config = dict(
    train_examples=195000,
    horizontal_flip=False,
    arch='mlp_mixer',
    norm='layernorm',
    norm_position='pre',
    mlp_ratio=2.67,
    conv_stem=False,
    am_softmax_margin=0.2,
    init='kaiming_normal',
    residual_init='scaled_by_depth',
    steps=19400,
    epochs=25.5,
    final_lr_fraction=0.1,
)
Rows from block 11, named by matrix and row number. Each number is 128 + 32 x the weight over the matrix's rms, rounded and kept within 0 to 255. All counts start at 0. Numbers have three digits each.
# fc1: token-mixing MLP up (model.blocks.11.mixer.f.fc1.weight, 80x256), inputs 128-255
fc1.0:119111139169100167179115111151153119106141194101159134105130131159149160199148147134010108081145079135146072110096077106086081149106095106088133152107093094171114178172101087128204134128191087115208116131073082198115145139131141165077092147148131139158119100183113181142102149178105095122138124106101153080088136167177131130114093095164129115145132190155161165133173162129091108137150
fc1.1:152116136198106137144125029110151094206065099147120086114120146114172118188102176110115146090124118121123093124101116111131099166119088072069114106109111065117093124137156194185136077134154117131167148117099129112082102167145137119175109134139120123098102108097128147198154164148130171143129143163128114086075128122164145089106116176100177122096142129129125152106108129137123093081161
fc1.2:141102109193183135077123162112125139139123169100132134122121134127109122124151049140085107168152093158083099138108121123089109175112125092126135140121087124168097154123122112141144123134170113106104143128135176097123100167115149111095100150103125130106077106185118142081163079165129112162121144134164146095053159091073134063132091112155108139108158051144118140163148127041065101142073
fc1.3:067118099151066143135096136090136140121073119201122079092132159119063193138123138111150137141127184108061134155116133110114140196126138098091160184135091122126140143151083160092179190154185119147157113169189190136137075155105160050111138115106104121079142110139135131114135145114138087148087146169174113099103153129083207158094153136085087137145167145059176132130110112164132154131114
fc1.4:105072141102077175075149139114168113137086114128132176146147122128129133114163110146119094101149129062077109117083086093026140114126116117104166182131117114143096141088177145134131084096110075137160127128080167082153173139117068062083156082157158145134146152108151199106105143137125145109122057134124168135042164111098152096120149113143099149095136142200140135152152082083137151070151
fc1.5:112133040155145119049087145118090081121103061098115122143139130112133066100117114122141143137105117151112157152105141121161162074065147109131080140130098150103123120080144146135173159067105117117117114084096178082090111146109193134133155142150070122124075105094135130138165176128049138134132118112111143140113079089112148104146157126079152138096093178111118129136086166093154160172092
fc1.6:123101133161190110050113143109152109078127129133125167124178130142178126165138181153205130138114017077123137099138094144083192159081117135173148088126157100114111175114142147164128181128089151071145089143153098157141143158122144180177080147176110129084114125183113174183147126083120174114164152108153137092124167148177120118145146119136111162189081120134166132133085153094122103171185
fc1.7:115129128129167153103144190177103181118099092159148160136063153071157069121129148083149077125190132147149126148141195103138088024143104127092138165175123097144114120169145125137056181150078120155143139127178165153063159100161138076120131102127147112165151109099121099148131122078107100160162142083061075160117136150140121116129161202123137110152139171104096202098147089154204169089153
fc1.8:104220114114129129094091108130141152105186125084115085094083135096149094190144157122143174167126136134150090104099124116089131132133151130083117177144088123075143094117134208159123120131190127080122144101092127087097075159140158189047119110127139071172133082113117102164109111151082090148142132180060168089098100142040107149100089158087065117053096114154114092080171165154105119120127
fc1.9:117108084094129120197142165075156099111125128143185159142117178148147129127087134163116075164143142106108134141130150145089100168077140092151160094113136122191110130059122201178174128128140126154129185158195084130122157133135158129117154161112070110105136077182099146104129088088170126125190084115129128127104165098056105204156074133132112090090199084126118111154161153155079093130159
fc1.10:156110139126046062080140153106107149136125062080153180150073135122100096151111170097147129096109105097136195138164200174114138104118113118088130087162094132120154123104130040144090072087105139133179129160131133114128151116122104173075151131096134133129153175161114096097102110098147084146100140136149118148106090171131090088102096098156078126082161087167202105130154087051102111121109
fc1.11:125141136190201131149126105163162143086169112131118126137131121183155153120094141132175132121129139139169170098186158120130108119215102089139131174149164119116174164091169120123179154075138114174173145167112205179160100150102140096124124123123133113159135128102131112092115100093150114083119116151149174192127139107133148049109152179139158088147100135130077097141136135133157130179088
fc1.12:096044135150181206100115146107153118137078149179168127080146136083134147149142105151120197127098130097151157148128087135141108135080102167087128150130112149188127139165155139092116185118172085107091149092114179133186111095123120110095139117147147118138151143170141149161138105093141142021049121080168113134135121118159174145162166150135127152110145156101112166087096152167158148092108
fc1.13:127149127149123146187116123120125110157067083158103143030124151139092076143098163129091111123087112148108144096149112123165062121122095130109117056074152139175125111113099129081085090144096098152134065128103121143097093181145117059161105138134102169118130136060119158124116185167095124114110094169076104126164130204105154151163098112123187129096071167114179091114058131092098120171078
fc1.14:111115112166171127168119141115142089145064108108101158112074183122189093137154107122133148119102108178088105123104116106090149152170128142132140116111143140128151143120157178133185094185099138145129172126153102155121148071164133121106069176127106117156181061071122158101145204194099086144131098091158146137107136098144077111171174081111189180128150148128166102106078155116115093169123
fc1.15:092110139123120148122130211191145143157153134148126154110082121116125156149086093162086041139179164128101107098156121142118120118097123227119079029109073120126098183084128098183135183166129113125124115091077154132149123103134157104149183065107121118148139094121132120106059128085123159113154099122128130077139100144111142069102145134144127090129092110100080169125126125150128096157087
fc1.16:074131153129108083089178137156197139158130169175108117171148138146121134142121158132175112165139125107150198177168158112056158125144129202125166158115127108120121061139174112075147144126169110143112108084109095093160110096165119163153153091142110161077123098125166100121204182116177121201125154077086139134188132071098118157132113139195152098090150142116049176145167164108059129110132
fc1.17:132142125116188093130174092066115105100080143089106131120104097095096143139088166146156128136142100140103132162087179160130149175142065165139107150105083187184109108073125069131105113122121109118173121122134095083124136091135123121133125116127138013171210139046098135108156111179139126152141157153206182156157180172145183164076176149085125131106121116084113126134064181109147075137095
fc1.18:139133134107159138123138103151105134123101162139153157109117176111144066099153115207119119179110075150101096118134089055127113101191171180131085083124109112162120097114128127133141159116208195098137120172159075136097105137163097175155133101102096110121096122149129162092116099087134149108128172073116187183141091149119203034183209133060112147113061160123106130130090165133150147108095
fc1.19:088130082128082193117107158141043106182135190132097125097119130083124112135117128075151159090122136106133149146163154166137102121084120081151156144104144134064144120137128184105131186183173181138156086100166153085138143167164011109140138105086163124152129121066164174140121139142120124092151125137123149121116128130199076059105185140111134213140129157112064169167096099133125132144117
fc1.20:096109100076105099159162159075090117164143146130125138092112083146124175166131146134086139131094158142152122110122122120157114171119148089143067170193101168127134090131165113089117076103131107108145124109185119066076126148177161137136080091134166101129145109129154198114054117181103166123190173093172130147119166093081078134132176114130144170131111043109129123121069097098097155118110
fc1.21:072151136073167091092147145093171144089112165135108112131110132129090131125133139141112168142127120103073108138151086150117121169184140085125113141165126095126114122204111116134050124115136128136118132127164188173156140147136095117126127141122102072099097107170095154106112164130121130108132203183135119092109107185171113168118136155100164092100136155120142145143066093156119137103107
fc1.22:186132106127129188155105057121171095111152175182192108093136167069110142086111137152092173124165153135127143187128145122150105129143057116081150180136180113159176163120148137097139126088138117178130171122148124211130077079151089104098148113191153191163154130144159128152131108098112071095091086082089115159127132131168127161154095165129151121164106146046083070128134112173157113111100
fc1.23:162108196149132095121130134138179089025147160230084134103128105118142114131199166073067118098073134128128117064113111147154117167113114102088129169119132152141108158161104062126128113090166158070130104145082123142109106158119119189101092178159105165175128163130133107087160174190123149138164120120182132095117129152079158127130096109144110069101135141094098132155109106099081142118135
fc1.24:121148129129126100098111121111100143066183128122087111147107144123145117113123126120088165129121145041126154173112154158192153114123149118114147096089097159175129110051174138128130100141159103126164149131154091089102091123088126125128086114157145096102107148144136159159136101121057142086132078145125131165142127147078108119115086190143122175142160110124144120127126162116139159148141
fc1.25:125188128092118124146180132161131146154152169097128125037092153166074149130074069175110143174120095169111153157105161097147103102162146155163097130168145186127147177148150149118117109128158135090149164114087217145131139184092099164132108065104107161119134124127180149154130080115165137136141146158098157115184133179156124064056098172123100086158094204209117119128092113171141170143133
fc1.26:163152097104138160129090120177123096162146153128138081168163160140160147115158108149058182119136111105143128178147165182115131122092089129133150124139106149130162115146062148077130148183100096082176072136145117159118130184098142093134106178117125143091131143166130144061160136146113084092071080134095177130111126149134117165133192144143151098103108167115112111111102108127169194114158
fc1.27:083102116132106142085152129141118102117126120137079089070123150124119090106105164150154131128171125088085114113145131180133164145104135153187168120103069046107129086148127108117175193120138130182184099138102102137140084082219176164075221120124076131093050119110113110100121195142116113135159125144031142158201108170082134154138090158162133165081109113147160126139179091106154127142065
fc1.28:186134158169174104192105109151094115124161140147135146243134154130201127117120076085108156107111141109176138052126088145152114158139105145169156145100124170180134166100070142146106085188136128130155064179130139107150137164114116134125079111158120120196195105139170126111072105121106127118145119161151164154145167091075063077069134163202113109140091194104135140113128125171152164103132
fc1.29:100150152157106125135133106132157147201170172095094150128107037111145144077151132172138108101142094162103133117111175146148111132176153141175078120118129080139070105087148138155140221109155148156114174126102121160110081132065170186169155102099106109147164107171171156144128118158150147112094196130155114126133137130106109135181080133095089146128126128105171186074133065176102141115162
fc1.30:114086146121104095142116093114149141104137127158169106114144130139134125098134152136138105146108134131087069095122122122147101130116127164086132131097108179173131066119130133139101077132179027078151130124174096153095152139139141174123132136143202146164124153104155102196158189120124143118150103153119166178153149202151209163132120163143102113150118134161105119121200162164208130152157
fc1.31:135119093119150111187109160187148156093095086124112144127130112109163124159139111134100108168159122118135080078136156144132124181101078150098124095088047137189152093108182115105124136125089131084170147167160166133168151078150183098152141095151148106148121098168109125189146114079123131125079122104084093132171123144128159144140102143090113146129162126127157125108128224124128130046148
fc1.32:073156095167118140129085118111141145151124100117127096114083089035101130136105160175173155145120103118120176107080061123123141103091127127137121077095140085121087116124100150177093088139108090132112089113094151139098104106082129084081137130114068103163113113081116145132104163117134145092089100129098086122136178069134086153117123121132109135108121162121130126165146142152144054112121
fc1.33:135126119140077096147132159111179124095079157148148138149167120150085146133107110058106113176091133187136209127093117137145171165153097175185115125139134055115100141103127144165123123203119121078121143133087134159154116136148113136121113132122085122122152094150156173105118127135172114173149075122080154127068174144113156099157106119105158140053105102193079107182172145092160073081097
fc1.34:093162126151055113178117129145081056110105118130135144153077069131147121138135176118165139132210124143125122140123153130111168180150139121074134115118164121100127217175060139175114135140109124157079159142155183189122167086179099150150136094087194139129079140140126126121165126103115095127060090151125155145173114148112139107107138127140112110174103159114128126165133131097131175171076
fc1.35:128091119128071148134091083077107115118072023083127129165101165166191094138127168133194145133125122118136128119140091102107162143146092112079195107093151183075144073132100112118171154180196126143122099149146115060163119130076081120099159166138128151093158148068178122102085074128137078114057102123163114147109134125098133192170146118167127109086190117111138125196081145036110122160092
fc1.36:137178149124157142041123143162105139144107140135134132115134115099175149098135146117120134051089110115060143099093130118175148106131145133137099132104131065092132148163155109125123140118142145107138109113129151128063153144082144100115119134125076169116133146094134134097107109169129151103139142071130164126149106091113154134137110072129196141152099086185095104112065126105131080126138
fc1.37:137226119141075177127139080166128168147103127196104096091134081098080090112121175163086090130133164078110107098064036079123134169132165117119177108107158118082112025172087135111139153105133135136114128118151076130109121168146101114195114164115090157181097136068139131156133136134123102142062124179127102119097120108124145093077079136099144075078144100110189136133104145098084136117183
fc1.38:131165163133133125101115070156140129098091172141129137125140144135109102219117102131100182137174137144127129150090088096118112139148080161151125106113137161139139158080086136093104160164142111113155106089161121131108119166126086084094162103145116144139153149104114137113128127117096144151086136149079162144066165134094125155094169142122143109127064116071151129117106123107127173142154
fc1.39:127115138134212171143072148103105201065150126143126179143119136118073162113154117114134113114129141136099116122114134201124126135087159104114152092123135142126138114104104105113155134161109095137083170117182113115159212106146120149130095145123093086112119146116156130152150143066100137112134155140146148087123086114165122122129125147140143148102140111168101101150079146093157115051105
fc1.40:125140141139088102091107119141112096098119136175189147125136145106126146151094172128111150163156050124108163103090126101104133132145106145120130168102136086070117102154109118140144117138133143141137163080147147108152079177129121134102168103141169185120136114101161176124156153163156065118111109149161183136155172119177128135098095116127070185110134149164150134133116135103138105188152
fc1.41:147105075150130111118157154131125132107134048156092161185131114115075082160142177115134119128115151118180070066151099239104077103144102070085065074123144171093123101153067145156111077150081130140111083094178164115150132156169139120124142145112134149111092121165135130145076148146117124113133105205114163118141130113154164174088130136138127125167116156196153088151088124148144130139119
fc1.42:080097076167126114078125117105144107105195053088113143114149169162118134134151151175109127087175106114098138131107091119100149073110120094154104079157114129167140141124093110182060110086049129141111084113104147150112169198090100168156113145143089122129062218132117163148131122140088133090123139173158140128176156168135124133097177118139094199131154095144168115168126140148155151189061
fc1.43:160114137190081144148151133152169164117153073121134156213199156119122145141108133102088155141132122131124103108130136129116086128107104140164140185203146167164180108143151107095101144133152142138140121144106154127123119086165106141149108147086144146116099147138144116072142101127140136126116127111101118206101123044190105079140142150142200149155122108117155142099127066161139165133118
fc1.44:160135104084164082094141138113090173131139164145138095166101113088087098149166095175191061104151067087079066076092110107129071221143197099157094100085102121117075152142172187122149149156107121127137124151110108095119117160110150140182134078135157177175139122113130058166137080167122149155173151110143041155127138123097101085149168148072110161101140157084180150062095141130142144140088
fc1.45:128143089082167190121081119143128108091160162132134103115099164190128130113105147140186176134125125048083142147140094162137105112134105124124148159137138156115161132096137117173146142147121154096137088121115114043149126149164143162146138117176119122079158131120111165152091155105122116155109151135101099097157117107141124150144151125086161099150183128074136125093101128135175183144123
fc1.46:175106149088191151049133160117187126134178143160108114152189161116077111159133103122161147192155143139166111120149160123126048183195130190145128128150083114094127081127069158138178126139167133098107125134115030146109110189141197162113156118140139160105115141100150109089149125139194183083127106192165065148166129159093113093164186117176156115085166198167167141114141083153135133159105
fc1.47:137125077094127099164097157134106142159164113137106126061100105116179105126164130130141110094127101158131130106175089175159159150151204156186070183118113109194138148153156153174055119176112107091131152151127130149191141105124169127131055098092094104071152112116137166073144120106110110131140127095127185137112134061121079128137138107136112144187185044138144131098193138124097162110089
fc1.48:088159104108197169093106103103098098115140176111153142113106112126148080170127063088112097162164073096120110145091140110144144088156082114171092129126108116131138127156084174130078148155104091098225125176125139107149149120151158144148083083111173160116127148162165111156118119150104091165134109077127150139123116124124120101084163126058104048129139135110152120153121138142074170067158
fc1.49:093126090143111118146161100105113152147158136120101081106077103105089137077169140114202158166176155147152163129137125101109161081123145107137167091137119076102072188111150095129165196178170115144121113136141132109090135124154174150181170105202111079122070127096093121150185126145121117125105099129142166102166085133113149216145163126192137161147174173099147056169131170161162116107109
fc1.50:080090112121072152064145112092114169123117112174133184114152150204172105125111164120169098137156181133125123134173156151147143173090147093148139099165124148171139090093200103117056124124160137096187124057143097152158128097075071143129150103184115050134163133116068130123081119075077168114146127121113111126153140147170100079132096123143096138113116095173092149045218122129143119090113
fc1.51:133076146095118148048120046156137187121144137139142084135111139131118151085117139117130109197181086105107122134131121141159166173176120176174089108140182101158148120106123166141100134166167118119144130112160125147119143111134166124144083127155098098093121095114161083129154121101141042139091164097167121154132137131172116071108135129110089082121127133110132147098090168111119107134118
fc1.52:140175115155147187168144129104154170079121147143110156133119086082114092080189121198110082142143065123169173156153135099186157113122141148148149151145174136159138117138080090136063127139095114114119111146139208123166076111093093138097138129106142145151158080100135136104108122117114117138152125132086137127086117122174093189102148129099133069134089078122151101147188161181171111133163
fc1.53:088154145084107108170114150112120120171122057113151123131105122148070119167165117138114096106150104110132073113131125151122059072129103104138133122132174131139110148153162093158150102113107119110107105136142128130146144147113211146112150134078130153147104096122137128092111188124146102132176217100112177126156080138074148115117083101185126100125102161127110172127142174102112133153127
fc1.54:104090157150089150164098136151103142143178092111136130154063124143138108108085111117119071114091141168141181140158136165167108120174140138150171085133119168165143155091148183075172183149133156093116095159147123139121145127089107157180128059117140100053116077107116035169066067060066142094103160113147117141106159165045106178089133156089111105129191119157086062123130094166101066111149
fc1.55:122099126155125151083189108161129094167121085189115084143135098109135087073083106138165126120086158088122146105130140070116079077144190142162091077142102171171079080168171179112124125139066151066094149177080154057127165108102084138149129125104198133143141118090141170139155112151109087074116149073104125128171091169171153087150167104123165116040183070123184149126105123092168157116091
fc1.56:095151114144058157127102134143080121101152143125124153144133178135125135114095165115123117150146173137107112149140078136167130049132105177109064124151095142144150132094120210195163142153143125142129111133175207105098145139200102142120099088163113129133106168125165071159118163077131140082123124175114115135160185100122131094148105116126105120130133096121144112117164146137143081177169
fc1.57:061111071170135126185128073098146147135104123124132149127143167049169099113138146096150170117125162124078124098077106087147144186121153178106172128062110157204108127109150148163101123159154096125115090114154134060094136179103123150156141098155113156066165064137108130129060129074163142143094146131095097152094158112154190051096097169124143108142094143070167172116095152065097131094164
fc1.58:167138082061139146111097129127100174096075162115083111126153131116120127147162058077160154101125068146127107109124141143173118143149056100121164138130128105160136118144176102156135109129153114167149117122144158174119137171091135078045130134096150130143107132123126140158143119123120105064104109163128146162140130140193156164152110102136100120154084159077115120169152153125148112169167
fc1.59:170148135184157127191103124190090129171104121104130122134122130154092035114075095110096148189117111159102117140142114104108109091149113127125173143139135088074183102100134140095081160155123081093179071051166083150044106100115192138136101183130149147097120114113111064123173123139151111159099108155067146122091089120156134109140131132113103083111120156121125121071027081142131120176164
fc1.60:133146157117103156178160074113098162114088168112139163154149152149133086078133158157100081101162092212145147177141145092121087125081151099175151140140154194092120164171130081094101113103104074196136141150113161168115129117083084153190150112130187160181169109117109122184116133116123129151132083191144153197110133167108082149184138191130149125161089099166143154076115116106210166127182
fc1.61:094150103112179116128117111164111162096134119115126116121104137130148167174119078118135193100129158135076094094121140151109080108129155178144135170089170133165153101074108107126147111240063090089114095083105122091143121152175157099140112142135138142107167108072121179183132137165080137144141162113081063129138105169099131156135148129158074127119156196085116153129132113103106099149091
fc1.62:117129107138116130076114153079100099052153123144107176084065147150210200153126113173087126144143164134139139156134121114065141139126151089152112086084097154122107193158155111126072117153151135141045212146159123159147137134131095129133156162075098163138088140165113140114144126079111095140124108150202098136106126134144091134130096123175103098108203100149090139170127118128105107048113
fc1.63:169150090061091121144103148119153184139130137127180121122156154111105118180107126065155185118114138116107197126118171168164145134156131143116136145083119087107119139190173117080133130110114113138176141162134107166162144142110143172146129135141104029130140177123128128127070109083088095226174056157130102111105169100151161101175126114125089087215101182165107142112148134131115102096135
fc1.64:080168144163076138137080181113075179089143148063097130164146129099174140128159149126121063151194105136107144056090099168127089207126139132105137131133092150132070066054133068127155091104229097132186125067147113156103133122146168099131088134122144108148104074133094179171159093181050131109185103155096114161132114127086154134153135116159104145126082168104124130143178113127117126118142
fc1.65:066162136093124125129152194085146128074138129115168143146114124114139109127080131153088089163083161127216121164124096120163148152148130114129095160146177147185053151156139185172161102155143151080110141128105083148131110191107116175152144099098148185111085166138071179110137140163124166083124095123112096160112110099169087205144092133131049118090129114144118152135131120078148128100135
fc1.66:098114155132074141122148126122082153112111147179079117130127066127156194105134159106089145124133096148094126157071156123139093167170138144110130156100126091163132149117170127071131136076176127155183113100087178129168112181160128090047146091119061086135186201137208089133135141107097093131046130135136164077153124113144112074168116139108113144106109124203168120113125151103120132173146
fc1.67:091093109107155082145108127168126106183091104170154076116173156080146111117128135157077150110100083145076097154109075134152146131087137161163208071159126113101149161132120131142168167103150123115162242144098149145120149120105160109103121102104098114156150111149156145076064160107108076088127144064138183094122165180127141178137105206147153157140115151160115114150179175130109117147170
fc1.68:127162042130173140112137144127142098119164187078126154120067068111093084151156128155160168082156085142129135122103122144143166169195143087111132139127127116133095125094067147151201168164120138072091044127134129170083124127082121166117113155179146101121119096084109125126148090120140124158152106112097154147128158066124123151113121119130100132087150092141121107139198180194153143118113
fc1.69:098120176161106167122176156100157120109123127156154115119113138095126106106123138117106133169124155128135121173161126155091119104110185110153102158087125126134215181182149190168136084157135119125110142198107153141136157107125113126102108154113078122148090186122186154130200159126135096083172158139144176182144128145127150108128101112117077100099141105124200131131095129036136099167104
fc1.70:110103159096135152161170110152109204190170176073069126148101133116115043125149129133123153108129081112144127092140197173166118135096144154031098145145065158187168152119076094193135168114118123177196090150106133140124112108171106113135120183145136121125111122132134131157065161106101110097128155101107141098118160123110062100135132086129051129148150144107151123109106136134125131169171
fc1.71:121120109172128148110178097115138174140109142129109130132130108155130132120123152135136145123147061135123120128092080150122090176178113151174142190142120105105113120099053150157125178156135104135094167170121070050164177096105119191045127192129104106168182086102138093103058209123081093082103131121151079086189185109082089166113101112157121171159120052153166221144095070172179134176129
fc1.72:135154144166116093147166088124100085048177138152161085106125138200088173188131118156131143178102154131141137100142193185160188128078123122148135128093137126155117127128112127107103170164117121108159152093142121082096149152105112072167085169141117168154118126180125139141108185108187115108134141093153188088143115136114108130101153134160126112165079101108103117093157158105080175087126
fc1.73:155101099107133163120128161135114130145111086130150113066101198129087172144111147167135153129173054055128164158164160153122098110131145169144115125127159121103124110100147117138111139125108050170147070131115136118089083151142159094132161153159169094150120147132105136160174177170157172108118093146078074098196125155149117221154150220148115115125146187124097105111119105146118177181135
fc1.74:136112153129166161176124135135179137134167167159175171174177152141168174127103106145122141138053166184186174155147145128171071111112181096111126095152166150193136180107077092111158084132138138136100078160143185165099084166106118091091129153105163176160142172089105146098055083141066170119148136124142104127163124124148077105158105105165154100138079122105132097143124111107120138156187
fc1.75:122088150123128104187161084103134061145122128127115148141099156146109122103155152149097159117092024164117052092112071125121141134144143128134140137135123162120163098150092071104104133097124139140064157090093146094126104153164101133098101134202178104147110100127170124110106105091105143121126139129125133138113205103045137152134192119124169141155113113121025107182157151142137127118098
fc1.76:071109176097125147071087107136155152126140070171145103141144165139097147095118140131122154089172081142140084123097144143095143124133165186177115064117172132150117090153160140152125108174060149074000101135094090162193131185139095127124118161161193148152120141148174096087142139089146104111092158068134131115147078148168140128145096123169122094129156127114123132136108169112109130114055
fc1.77:108160111147046127116127117198098103115170115097121036155109117143131149048149079103123130141208186185105108155081035139130180083134151150195092112124119118161132151091084115158156121172152143104135119138091136144137142079141069105140152137135096152163094095136143153117144137132102100173062136114131029151100106092143076130165130156088187100078158096157135113165137136111110167090144
fc1.78:135129135198133154149121128131105134131139138167112158178103110128139127093157141119155142139119149184141048097196093123100123156148123073155107161139140138109089125150146092118127077147098154085150165101173173129127099129152113131090179111042143171089123144169116121135155156134088222143116083175137121161074166147055103175171132179118082169069074118181129101129104135120099153114152
fc1.79:138127175173098125168194110163120142204185130133124169165141141095161024136146147144098133153137099182109138161150134116148138136117088143091142187121195164179151117082168114134117152064175179117141169099184137073134103109153127170128182101128172151088153109086136151144118139107117078159118173174094128159109089126143199075078144143108167148134091136120074113084133133206200143130141